config.yaml
arch: "vit"
model: "multi-label image tagger"
dataset: "rendered solids tumbling over patterned floors"
train_examples: 97500
image_size: 48
crop_scale_min: 0.8
horizontal_flip: false
rotation_deg: 10
color_jitter: 0.1
norm: "layernorm"
norm_position: "pre"
activation: "quick_gelu"
mlp_ratio: 3
head_dim: 64
fused_qkv: true
bias: "none"
qk_norm: false
parallel_block: false
inner_norm: false
drop_path: 0.05
patch_size: [4, 4]
conv_stem: false
layers: 10
width: 256
positions: "conv"
pooling: "class_token"
num_labels: 47
init: "lecun_normal"
residual_init: "scaled_by_depth"
optimizer: "muon"
muon_scale: "original"
lr: 0.025
momentum: 0.9
nesterov: true
orthogonalizer: "polar_express"
adamw_lr_other_params: 0.0028
adaptive_grad_clip: 0.02
l1_shrink: 0.003
steps: 16100
batch_size: 192
epochs: 31.7
lr_schedule: "cosine"
final_lr_fraction: 0
warmup_steps: 1610
weight_decay: 0.02
adamw_weight_decay_other_params: 0
Rows from block 5 of a small multi-label image tagger, named by matrix and row number. Rows with one number belong to one neuron. Each number is 500 + 50 x the weight over its row's rms, rounded and kept within 0 to 999. All counts start at 0. Numbers have three digits each. After the name is the row's rms in percent of the matrix's.
After each neuron's rows are labels from the 100 images, of 14976, where the neuron reaches its highest value: "strongest on" is what is common among them; "peak on" is the class under the peak. Only what is clearly more common there than usual is listed. The data: rendered solids tumbling over patterned floors.
# fc1: MLP up (model.blocks.5.mlp.fc1.weight, 768x256), inputs 128-255
# fc2: MLP down (model.blocks.5.mlp.fc2.weight, 256x768, transposed), outputs 128-255

fc1.256 157:501529525495548413427435424516608524502465487468506493420523450605492460532488516444490479480514502569411496501493458500461484529492462452419540571478466479441525498499477510513497499499438535513482426481492547478442469486467607466554498475568326510554455497385504491473499529576433531509493492564586472480502445527351501537521534520458478502441530484486484518448519544577504453501473
fc2.256 141:498480515500502352410539484478647515457495519504500475500522544504505485372482508524467467533551579500461509412467483401501448519545508574503497518565500497639517518496501463488507402465503451534452528503499515443510614509497504510504543503569448496498338506405505501413438421492507529503522608472497500421575432557485482520519521439495334516514502500463507517646458497541499496501494
strongest on: disc; largest object: disc
peak on: disc

fc1.103 169:569534508567495504498461498490497441447524583501501493502479432516500544482470538494493525496451599512508493656535487556516310513657398490517510477502496447497471500525523479573552659564515599502508465512543516500476549497364378491502332474513522561613467506490402539515499466497511513445494482431520489657545460552494487506503548491482523473501463591517494450449509561464451553474516
fc2.103 190:501488637500505531505515525500510512594492486469500468539501495504496543539503591507464499499516498439499500483554445497506353501429508419508541518512508488552540532547428382504499502425491502417521534502498516524467423519434537498500492524604543455585486500560496535464511587513500604487476472502492465467456473533510575525484561605491506507459501498427555461425350497455454618477501
strongest on: dodecahedron; largest object: dodecahedron
peak on: dodecahedron

fc1.626 140:474497524426476496528470525469489436466544484514497414481535418516522508539465516484514493511512551500304492515455484522474438468506492553510498486481479589504523422501529452497555502465495498391496463487432690504533491512458517504497421617485499498559474515468551576609448494541478535411401506500410496469489560526534382490501465608435430446486476545484407598498618479525501524527510
fc2.626 145:433527500541500497558517521450574431504502467541436562462531485501501569496495501504511541645549320349499471584505503483501458518521484502504675436517615483496484404481548536500524447418475506513501475499505455500498495510534480499504497423470521499417512495494521413494475556499447491512506422500539465484509494493664605503477510514500501499486462501482718487515499495496590426483506
strongest on: dodecahedron; largest object: dodecahedron; red object; its colour: red
peak on: dodecahedron

fc1.538 158:494492499462596517460521498491490490536442491573488502533490545596437587532506457447451446512503476507352420573439515521507497521475500500537484504516465489430477577489481504502467530475500407576542502490474500457500477533401567492494452510382471516455501668541503436491550491478514512508402534512471493514499440550549506631489527511495496419441512483511446498583418561487456561505629
fc2.538 140:572411589471492486512462498567473539417499480534504521499508496506500455510500520442504470570456469552521484579607488493584471500417447503551498518501477493528504500484505612505534493541610695473515539525483443532499504504463503504495500602443541507497536323559507547536590494498543428490491479491450439488500416565500453548499565539492419522345500549457516559504541486535504499489547
strongest on: twisted bar
peak on: twisted bar

fc1.70 147:483472502430503503508500493487552509515462489577452487490570489483502501546487632531446473519518515489524503492498494500444445495510530436415531533504504519457508512500497409549437557505595541454465475476592549516569482481529529513524527492481498314510423502477540630508516496478435523496563505485513507521618519445448624529503495459489575515550501453458500422531512469392640478520504
fc2.70 140:487510493376506505620511328543493541488453543495492438437575463471500564576557499426481742419504544504503524517493501469486504490511498435477548464436467561538519515466537502499507426414498509512535486606537504515451530503561477415496504504480512378524509530618510554493499506488558560482488510500502505494588499457503504503518504482507433494496529500564473496482546497498387510584484
strongest on: wedge
peak on: wedge

fc1.445 090:546499388496463556498514559506400501483518519425525512509378432548495522493507471493498473533490525500450525577531505487490542617493500511544440501587541500494498541467404429426499510468503500556488492545508495496490501588472499512500556445338498496421531500472565442543402545567510322517543488411634440496470493464560513477499538489519607489512481472565472509584515509500543589499525
fc2.445 078:515519498492487516490487491493501513551489495513492523616477411499434534500500539719463448527439501535497503500437490538497500498501506434478486503501473487503488510467529484517501519504496500423498506496499499507651551501447500501456496500501435503519513497394459555500687498506450585551472500500494507509534497538522498525499452523493449450338484432314525532479550497514505496508413
strongest on: twisted bar; octahedron
peak on: twisted bar

fc1.291 148:500404518486477538500448527442519514527514505552574485482541496526500499401500452431541535499503503491471477499484516513533482452453496505427469555479407502538420398590500496514508705505438488525479519580496728498445503540428404444513426477429510499542418569523501379521449416509508504541549504459458478498509505502501478487502459575445416531492583417529497441485594502452478554554519
fc2.291 186:609465556621456503512561500580501521512502435463483523503465494504480572498513549398502553490501401501504498502722504502500492494474512517514499487501509524607486426561482468506476452561495492567498500500451494467474612527490556507500491498454421591502505471485510609497500518357502587500507500532500500530455493468509580494470485492499559502488532487428526512492508495586394684477525
strongest on: dodecahedron; grey object; tube; largest object: dodecahedron
peak on: dodecahedron

fc1.77 148:503341505436564476504505482416508483504539508486546527488497484537558502439539525495478522442462509491458445501521471475569457564457497498468537502500530481526505495498461440479515396471466504513499443470408506475534483490499456483477548503492500496429529412446521518503497502437370520487469548467564542617530435582416468424484541494486519457525501493459498480553502474528518533539538
fc2.77 156:521450534639515533452479502583530542498455605500502415507432553559512481491491544500496534596492528500518502272507501522491522497492512510567487531451504603523503540473494554398484507510496549477452483455511434503584482498426471555507463498537471605592538417547499508585501516494493572640500581509481545502438492489503503495502488500528396499500485335553480501484477561511562380490485
strongest on: disc; largest object: disc
peak on: disc

fc1.570 157:437511496449530433520365493457610525529434500512523500393472484538506498384422474522516639474509644478503516548446542373521443622375597527499462492495510407365497440513443510471556530486499414477593510504607494450358506583472477506521503533640461518354491502505473481593521537546472500534506492439431501493498511475471501572499393514499407509529453503565527469507500543514448468504534
fc2.570 145:546423514626421476486546491504516553500568503500502466475501494520510494509601574494564471467507501485539510498505455521472509495500412397500453507526483600541505533389496557604493505479533492495483524499517650648494334501473499467483541542518502411501500500457377496409500500494520411502462569483539590450375500499557514505480563498517597404511522530521552646377591507532479460493513
strongest on: egg
peak on: egg

fc1.420 182:396522397471496539494455500488552498540434505541610480488520606600453538532512535524498637510414501513483510509500485511477561504539508498529559428516456483430484449474518508551417498380477518471503463490560478494483453446434575446494521496496420542647494488465445478500549481535398535544495523497490467494444594442532510434504535413499511503501485422530524580491493524560439479530526
fc2.420 155:475513502518498486501553503508503560523504463512498500501495548490498514507412487501501475526422518467517497496494450533547505520580386499500523514502496489499501469494500499479501423505397495500495560606539511492510531530538499511502500486503498458643504534398553526460518511430656519303508539438629585475549501560487499488420492407403462433498402500495535523512518514505484565501512
strongest on: wedge; cone
peak on: wedge

fc1.679 121:381495502536516523505537524395506501474494507544474452580549503465568578513492473474493511487496505498500471617501530532520518500490534520488474399517448529537499487576464549536474518444538400512480497498495527561392444544498517510499517475461624480484436563490517483504528602488429537510433474567422509525514500504478446497501368518492511399432504493477472401480545542473501513407397
fc2.679 115:501495442544487451495498297557484489593496566497456502499376422516291442507543360473503391502499515504493520589492499469561506484465562496543498401502608504533501516566516507453491456500499532499440464480588498541486469459485372438449480517499464488376483493623590517420478508472466525526522597500524500453533555532433505505484481507513516500495503489568529529392506629501520494452587
strongest on: capsule
peak on: capsule

fc1.341 226:447515605472433644500436497478395426520452473501494462505549538492495564409477513553563454519452546502500549478557532645530581497525532575567507406511523521431502500532343472498512436508621560518496533488484470566489521515499501520486577470486501485501487532470464424570485500500465516498458488416448387412510543497537432459492430507506464500485443497508575455489643479575554508484505
fc2.341 260:431519511623500469499435500458445492505544448458485500498500444511365520502500545575600398535497560564515498367611464513501524527510553590547506425522530507440490417504462502451479506483590597498516508432437548525474575466523482391532500501496569336438500531495487438509489538493404564497502495499500477492560503500576483533511529514549518500500515501465499446503506363497537499442467
strongest on: octahedron; largest object: octahedron
peak on: octahedron

fc1.152 145:459526492469516488507501528501517487505513516645514484493556453605549494463503513495507516477506546462501499506482424413497427375440551515426550500484504512500502500505502518368499497520521550518616565610477473550466436425481490477491536476508519534487332498518507428492525395507422495483629393502418494527499499511509463414458493411417475479476505532471484515501489520505490506511454
fc2.152 145:539487564466443516375485506519510474554502540500508563496523554440490498474539488473484505476522506550502511476477542528536530505502501428473517475482309499511512498502433569542531434507488500471412498512497459507503697512441485570480501434474504508500502563498441505500475391506500474503554515501509498487522508436447566500499394500568525241507508453547533489495475503490437517501515
strongest on: metallic; count: four; bumpy ball; largest object: bumpy ball
peak on: bumpy ball

fc1.676 154:535538450496501514519562481505461483552500608514498382529584502513430417548582473579498440441456512507469461530509491709497576558477522504401545431549382567500554502457499475495441446515593515451473491485547489568525478452485389443492538498512539501521500479428517475506492526510481491487508520511503617507464440521555480400479495498530487587517516681497448543508527503499482510463502
fc2.676 142:521495450499446504440534499622531500580508510490300503472520487514454529458485513521500593505596473501551500481505492466501674448499615506466503514500492504500456444526531458462516496541583520327481600446500480501306432525511404501493500504501482559497525457518484572501513529505434603450553632512562524505400494524514531504497499534626522501504442471519502502468501516476509471498444
strongest on: egg
peak on: egg

fc1.510 161:479666525501498505598506495540586464486509501536516503510501495522582577490510533495514500514452591527501556541487531496487257488495465705500464492486604563528498495559504492543508616496508497526554561563485451477501712496439564490467380476514597685507432500499423495537463463462422529521345567475508492550524477489572524500499450492466492426434516550482497475478439511472497522470508
fc2.510 200:498499503519336461509521596665591494490503417498501525528534498500515587507502533481499440523514521463487500507549500402541550487467489498488483495519504491426502496501518462540502500509463519273492489481499507645500336444502503500500526507498497580498614447495609468536493499381455506492482510500485489499445496529426494464514505483459507507500490480434739502524505598498494508533498
strongest on: dodecahedron; bumpy ball
peak on: dodecahedron

fc1.381 150:496510492487530658583434452500469532496488531459503500442578580522473499470504586490466539461468578500439518533522473595479536518509602522531500495470498553530509440504307517502447501543533591550506514448491431541537522505460433599513481489498510499508546650495567476479486455474516510547461468450389529496500559503585524520506540331543454513488521538532482439507552490510540496441518
fc2.381 142:482527456499453460444498482498596440563506497456466424503517515430449492524498530493505510535489501501509523517573508503509499514634499579483520456492498505517483517511471548478474449427590524436513521510610543504570439456502559539507490377416495479459507500480499505514507503493476511511502495501506505520657549415532431605504445616464604495487500513500507516709498412508521501431412
strongest on: octahedron; largest object: octahedron
peak on: octahedron

fc1.401 136:558480427499477539511510594494546512469459471538515521511437451531448550491467488559527456485473502480569504489499514565405624554486474447543499488543512491531486636441546443503528454519455426480528484517552614533473492451432478484486430506506425495486531501530574454503590525527491475441440507428617570470563676494504460561485502489455469481495441556489520453491518433516457464516533
fc2.401 117:500578541501503432500496504478656479468480476395496444430503597500482495471469586522538499462521510482491494486438538564570517498480499514497596500468501542371507516579504375464537416513496505578467535487502481528481618505484485475479491528517500490497499500500410492527452461486511514471584506510491523540427329494391508501571500654450543478492506404555491528631493478468523481500428
strongest on: disc; green object; largest object: disc
peak on: disc

fc1.625 123:494507507485479522513502401534490489572538340487475485289592528514488509474516485475482520525519523513461509554513467599479541543503509479458545471501436466526511447398443465472611441493496447499489492467477431500524501571545507501506491503485517548473552355462474501424521502518539560499518557481486448449501496496501507598493385472561596542509473542432487558505489497504448519501495
fc2.625 106:500489499490502526492535493472486427540503504499597526599419497505513457505505593515498499499499502528503525395510548503603547293459506538524488572506494608558501500553499420496415627406491498424496508450391468383479521488471505482506463548554488487510500583500319499537453562479463451497499504522440419416463501476508534508524530591533516624393528500486535523485475507482495433540505
strongest on: egg; red object; largest object: egg; sphere
peak on: egg; sphere

fc1.155 170:537573488558526498463553529450459483425484668523540474491490468465495564538504526523517500532490555470594467517531544501531483506482526512486593502465559559456506478528559499555646503473541583573480461537439494514505507578475546494564512443464502570586474473499526496515500537496476419509507462468557330532514473499511440560524424541506486498526497386536418543516540457485488523464501
fc2.155 193:563455500437546455449501436463625504504470512481547496466577538506523504556564482524611500508509511537635568450499510478569509499420521500504597501512500619414475448500430503495498450499424509497512466428460526571514473495502563506497499497503491440503469634489587272491491500469496500405515509514531498337532488577514500497501406501508515460495466613501381524499598497499501500568633
strongest on: wedge; count: four; pyramid
peak on: wedge

fc1.276 112:497477492492511508495520510547599507487467477490459498571407497522513506453452484501433458442464516534401515533526427500654498554512459472505487490542496495533495503501501502512337454507620486437618597473453466492456431520520507523493496534491592491487477494498469465472634484556493470418560465499435503559566456500484527487523500472525499552522516526506472458492500482531514491499564
fc2.276 101:553517539486437388499536496432394498495517519498368539471502500625506557493502463500498514498486497553515481503456503490500546571500467365530499501469474484435412522506450490472494496534478512505525445506524499521646490507527552536568461556517469436601407508504541492366527468566458498502493543520504515411464507548469503466499467497460494577482499524448514518535501503786548543500445
strongest on: twisted bar; largest object: twisted bar
peak on: twisted bar

fc1.80 166:500511561500469573515510475495586545511525430422471452549465503479528524509499591619535469528554491523499536445496486573510505558489453449648519500414589548444506549553457452515535495471644544587485461450479614470528477485384500524456528458520505451500483543520659564467506509579500589504368544386434559514509527451547536530508520536459498540383429524548540485506492497517499475500501
fc2.80 159:500498495479438500558527497506501471480498472506612508501528506499458559475504496512480459501479523378403410500507434546448477498587494496502512493508431503428479349491500497479476371502511599503499503530492448509463503502499437483502538509494480436558501535496552540537579608428497500498511586481507510493506501493402498553501443546592499483609460468433532501408532500505480542456504
strongest on: disc; octahedron; largest object: disc
peak on: disc; octahedron

fc1.5 164:499508531479477516497512505487516487448473403564545490594606469514526505503580496485489564554475356476474503527499494434522494573498566511442506506647492545514471429557555411486490585528455414504507564500504514481443456498537418462529503459553422510552577500499498452485562477435474567524568482497443451486537505480487468472525533534544567505499478499551529483536516497494500502488524
fc2.5 136:652530504509509484489583470508504464494498486423498502504488500460518512520381566505441466419498508510501481413512533430497275522485509499630565473547438530567516496470495399568480528500519575464491498480425497457481500434539237525526517485499500484541508491503482492518511491548549476516489496593550498478491522588491596537531409491479467455500568519489430486478505495530503548470492
strongest on: glossy; light from behind the camera; bumpy ball; largest object: bumpy ball
peak on: bumpy ball

fc1.21 144:515462481451502447527502493490538616537539415521502447528543488553510543577512501495498450416503493526509559490591440509429584511427616503527596522466386523517490472515482463497439418517522539498507432503441601502493491441519556489544526543492515484479495555451577490409490475367538517495471506530501560499546495486505504513508499489495443547488502478446597501552504406500534476518492
fc2.21 148:500410514642507502392383489474478402483501517518425437503443465557496496498595499545503491493490567486501491527501554586443481543519525497553410509500481506492552514497558461553489518502583414500533456464480453489484468535533513510437540502487481506507515503577498526482474498534498531499495500458503495513477496485542511491494448530392480500723494464506496494450509552476500470510522
strongest on: sphere; pyramid
peak on: sphere; pyramid

fc1.714 108:593459497508486539511454501501482512478503522500488466557499518500468462504508355459483509529502507501528518513498499525514480479507338477536474496397433484464499592501504482477501501501511508586496499588467534453500455549408433505477491503539435570526495504547527593558528514517575561504440325585594433537554561559537515515500415593400499499494488457547538479464521497485501499501419
fc2.714 100:498498504468504554485461496449527461472430472405500459534518399497487490503497520514504488498498513506434499523506511427614515503500556510510499435503505538551514493510483485494417466449422513500608500500514586540500467496563524517484501510501502467441496474508513499512492437501497518531507589500426482385500421473507522500497768597506442670506509516412485473423500473501517511536442
strongest on: bumpy ball; largest object: bumpy ball; capsule
peak on: bumpy ball

fc1.315 155:479491447568449546512530508503500450494460554526502466497560529609501608494465491601461497477492516466361488551506457547429603512546495514473514578499445490493480549504431483537547540510535551564509472605492439445450513433536542490481418476405441469494501441491397494488528447500504440468523498357465518543457425581441500542518380531442524496486516439516482508500545519474485524629616
fc2.315 142:489493501487498493455475484494498568500410503499508405491380465500492450461515492530509573638464496520501510650472537419482640500501352438500452489504513518493500458589501500439513478518751494500492546474505520510499520432525502365591498614563456504501495463502476504489509498528580456496459526621418475510522488326498496505436522509501494488494524502384526471498501545500499506466467
strongest on: twisted bar; largest object: twisted bar
peak on: twisted bar

fc1.726 154:460512462578477534496500464495526554512555603684500478595566430481510444508505439486564403496436497540521583552527439474444508491490504550485545501477505521622524566433599454502488472495534664542470494492500494491484517406498362535557507504487591505493517505506513469494472509514575493510515523492491496470497522500493475500519513484476363499466347524366452558499551467375499514479460
fc2.726 156:500509505501500462500491525444459578458467500473523514507486503524491542530462486501500515459569501497501505502380499543500512533500543499498467502607516520504500498523499565497490462547470492500404503502456474494525500487444578520495493512512457619516476513494500509497457500495514554524501322521455524544501512510483517578546488502498506541496510383595500499656393591546468482438489
strongest on: sphere; its colour: grey
peak on: sphere

fc1.280 153:518494478502570481562551504503515546493498403492526475483483492476520498473507504609541536571485394478508422560541438469499666520516514508506496576530504524493535492510483510446526501450483497606493501450565405509449575715537551505435457486508498465414440497554487521502629500496510529496507421461486539499506399526547469499506425485541499501575428500525495617568489386527493499551609
fc2.280 133:549501485398308502490427521353500468450522501483485527531511500574473544487514500467499501545704500494538484478502501546510603507493498539473503501476498554503501481450453497510491512500494523508479464502516460503470498344518528528500488541471671485456471517538440499472500638505478498515501545476497481498583527499502531395503505409457463551524498489488502450518473398546538511500407
strongest on: black object; egg; largest object: egg; its colour: black
peak on: egg

fc1.666 174:738499498572515544527374484501469478514487663467496529512534463516494562498482477504396523544475570486571484537469476522481499536581461470461492489496367493479542483490526506509560409445585561440520527531518499522517521508471484601479439442495555536673419579433429503517493465637449486501513539486573430512513533564529492548496507467510482571496502557502471517460565553528460522443444
fc2.666 186:612512555478494517497518582540505491499529433517512501501464470516501510509502636479612495501532510505484497487599500401512381501507322402465502464506471503580501495563500515484498522452376499538500494629504557465454424466506503498492478523442476439589456501513432655564492583487610500502482504501522503474414513559449460597511526493457471496494500519567485470378488399497512451542544
strongest on: dodecahedron; largest object: dodecahedron; hexagonal prism; largest object: hexagonal prism
peak on: dodecahedron; hexagonal prism

fc1.574 086:498501502511487480452470500525524444509536448448500421500423515449524477462458720385459499490546503521500497534494552574524507540494514414502447495619469469488503520466605571462503505566487499558454525416489494455499498500495550498555470487499542499569542546497626456510502499508386468561513503571625487485520539465500504500501509515539507438389591464535475578481510506444495493509503
fc2.574 073:482558493649501502501480484525529519483457536572491511511498497497489499476530467512502458451498532489494558503497362513492442532456540536475478482430335477440457445473497508511501500491573481481504528503502493482462493498451514506546547478458463498494508504505548355486531502339574383481506580485502514474507536517490465497508503516541494534494461571396504471554443524500489516487505
strongest on: disc; striped object; largest object: disc
peak on: disc

fc1.659 156:411404488493464515474534498499528513465482505366535480524478418505597514390494481630525524481475498512491498476466540503487494504514498377502509548450504509388502502568494544475495518366535543485476511483502416550507476575520493524503564454501458528469514644419521500500488563491519542515472480521430470468566574520493442626491534605407441497439520450511474547491464524489517504416482
fc2.659 140:499494505506466498506513506479457501610453513508433506502519518509506516492481444498536484501496546438526508515475463515500527499458451514523516502501551497522545509494529477535498504506497470501531511521617488495499588467459451555575544453365576446585449468642507539509522576503508507480508609522516491549503510492502508500449497524599493501483532470463523454551523454467473449418508
strongest on: octahedron; largest object: octahedron
peak on: octahedron

fc1.496 151:383557513454528522492512499518516456485430523466523507479543537395431416420560499502501577610520549500549519502484504498495499455470544482534433515497518441538521573536521516555412580441505504558509425494519320558485472492583546500576493519527515556500406381487645527445625603593557456574520472475469427409517458494503426499498380525524501435547486429471548509506545516513527532460444
fc2.496 137:478447409510470505492439599458492521591463463588492477594501485507506454536506584562480502476368498580493500460500497500456496499503500517500502497496703597544497499499502458426329448553497509498516545514517603408506643463475430404455515518509646465514498550569532490538493506497550582501465525586535448544550525512500589524439543481425499363467488455328529548407470430489482504491461
strongest on: capsule; teal object
peak on: capsule

fc1.706 211:523398487556529508471533434453521453493484454506519487505501467560445497509507569520360535502515484484574418405442482486472500535501553495524494479517593501390465570484521401498574500496508445485507479486488623511516537538437491483518499500514495669553460495506498518548498639488449500506528507512557598553524465458444514626519516475369505498529499526574503423486573577371441521472486
fc2.706 233:506467486505478487456478512487664489501504500499476465439516501500466446453509518517499502457523595536521523430471446631510498629497497535580494505580609464480514517505515533482581495508503486503521541475498512504520498494480499441555500483506456597563486494477538518375369510499485520483510501499532770581584486481393517486501566499424397499508489501494494487535420500499505498460501
strongest on: disc; largest object: disc
peak on: disc

fc1.338 152:459396502479505566527490517500503503570497492616499441475475496477467503556560564456514498547510510471374508446630496563457578596464496486511513501549510558416505478473410527500517516498494479428520492441503517462454425478544470457491501517524512723490600544466508464510486488506475580406500432580576515526478408501594489400484402442468452451507533495473517549561494533457508487510424
fc2.338 129:516538503538510509403546500516555510437512502465626505511438488493474590495494499518528500512431550585364489520504535564497374476503495507428499486493594510545504442574670477580478472495465527536556503366481512497436562455505520500528467500574444415498458480439503474493567505499425498465497505464493488516497504523491497486578527374641421584435532462479490515486497504503488486512527
strongest on: brown object; egg; its colour: brown; largest object: egg
peak on: egg

fc1.73 144:495449626508466510441500500504513550508535491601500496438469501383519512508576478661466371500550530465491509476489516446481482527475416485486507490503465500494467487520459685548475504492457519492410517517531613496430538442498526503444523480513497447457500407414521496527514445430495511531476560525587493505505525450477441482494375482538467482615612520519530492569518518500496515502489
fc2.73 140:499495482648497496391279500517504594524508634500487497516376452462406477357501557431493475548498493514578514473501508500589489542499583309494506514649489444530525464404509472549516500497447378433567514468490498461489386496415463500420584459608485572476571479509509535482543491431490504527499501530535501501491500509500518470500495451603498500497504457527501471519472594519495504483516
strongest on: black object; disc; count: four; largest object: disc
peak on: disc

fc1.235 129:488504592520473515543497429507445557543465560450490473559497530492499430553488431494467541487497497502419490548512500486579500536567450396504461466483543453505500385455502495439496488483568428418634468500444488532500514494499601413527574478501556552535489502486577496440711463402498507479450487490487527500537499500464500470500450509501500510443543561480317500524517462513496537411478
fc2.235 133:507501549515453503486457486492506476501508451544528473502460504515509422480427567523594485501500473517469514506568462509494456500546497460499482505499489540504486471483500505493517366514383502598595536531504562537534528511500501488566410500691511552488486504614503497631509519500523513500452502480518403380363508475528476353500502523527500518503498416498581494452560443476502502554503
strongest on: capsule; largest object: capsule
peak on: capsule

fc1.589 259:502489580470395515409536575495440437475503690559471470489503463516497497475515471562500501491497495440387506572432498570482571500469442513477500509512500484505490500507486495635522500524599476564575498492500500602474549513381481567517516498412507555489430498538409512569471469495458385493504451499547455525500502572511502530507514500499493503500592459505494500456513576426501498499563
fc2.589 281:503461590433474501299487624326489474500446500509500425508495434585500370503543475552505420494502482494292512497498495508500559500500497463500485572483497490525462517481515516494483479582584505475615527578477492496497518406355505480501507503485504500506479521538458492519472381499546497479537510496360625492553436455493492400547505525526500493499501501368454507500490494526501498567437
strongest on: twisted bar; largest object: twisted bar
peak on: twisted bar

fc1.37 161:523387495402504517526504597490447439481498496502452456448424471487650492532477487597516395502529322484432485552504496499458709568481555509462487463501538497498500545514493522510586504536554396537490524596511382545488508343498516492500388444441464493497421467506495481462516451521544521501510470516641497480526428525498516471505445529484480502547482472513436523503489505519426489496539
fc2.37 184:523633489498577554565500272475507490562537502457499531500493537503412525500508538373479630519485482499518500432495505492503459526535489498533493493515553571500503483512443503526482492413452522479492495373515563487596516735517515503502501647491494494469581508497500509502464499495519501500508484505402564498586501505493491502502522490502524416439508599534533556436523556441558455455475
strongest on: egg; largest object: egg
peak on: egg

fc1.10 159:460480489426538584419402523496473474396446502562528455491489460394516504497499503516495483480531512481469535500658508387443501499531501413520502452539415534596497481480550510479520529518413463515522512542502476488405457491475495493498436500482464430579516440584506461490589570474399445500597472394497503492478509496555452547509502483588595456498532459620547458501568504432460461492496
fc2.10 145:498483502503517444573512540432459496449487469503456678500540450489501398511500639505517481497556505492449510420564517552553504497510503481411495500563488503483499595398512496477426522484518522502542516556469498500518447519473499496499492503515454417500518445448499475531501510510501507496515500494416470409500500517521529482508493526444487425428512494499533533499502503468428505468483
strongest on: chain link; largest object: chain link
peak on: chain link

fc1.627 149:547491521433411544487443593477510478501428464439503445491529503467518505469385453472507502487496529499500594465485420492498441470459514517500547495501576484462477489494437475515390515487615614564442567467450556577512539416424554501483460487536500477515597515523458544536416491496501476431531500500507489500510408500507489377509472498500414519641351495530368461563544480446535480519469
fc2.627 160:496503440516521467603610499352552495461506521503464558487517534519396504503519497500536466522449494494500476512481574577606477544490528513515499480489493506562434479542572500474476504483499337439575509499635507494468438429497501505495536471515504535326552484490484501492501555497515510496511600388455490439585500429557541720505481461493516503451570462499484504495474473501508388527500
strongest on: dodecahedron; largest object: dodecahedron
peak on: dodecahedron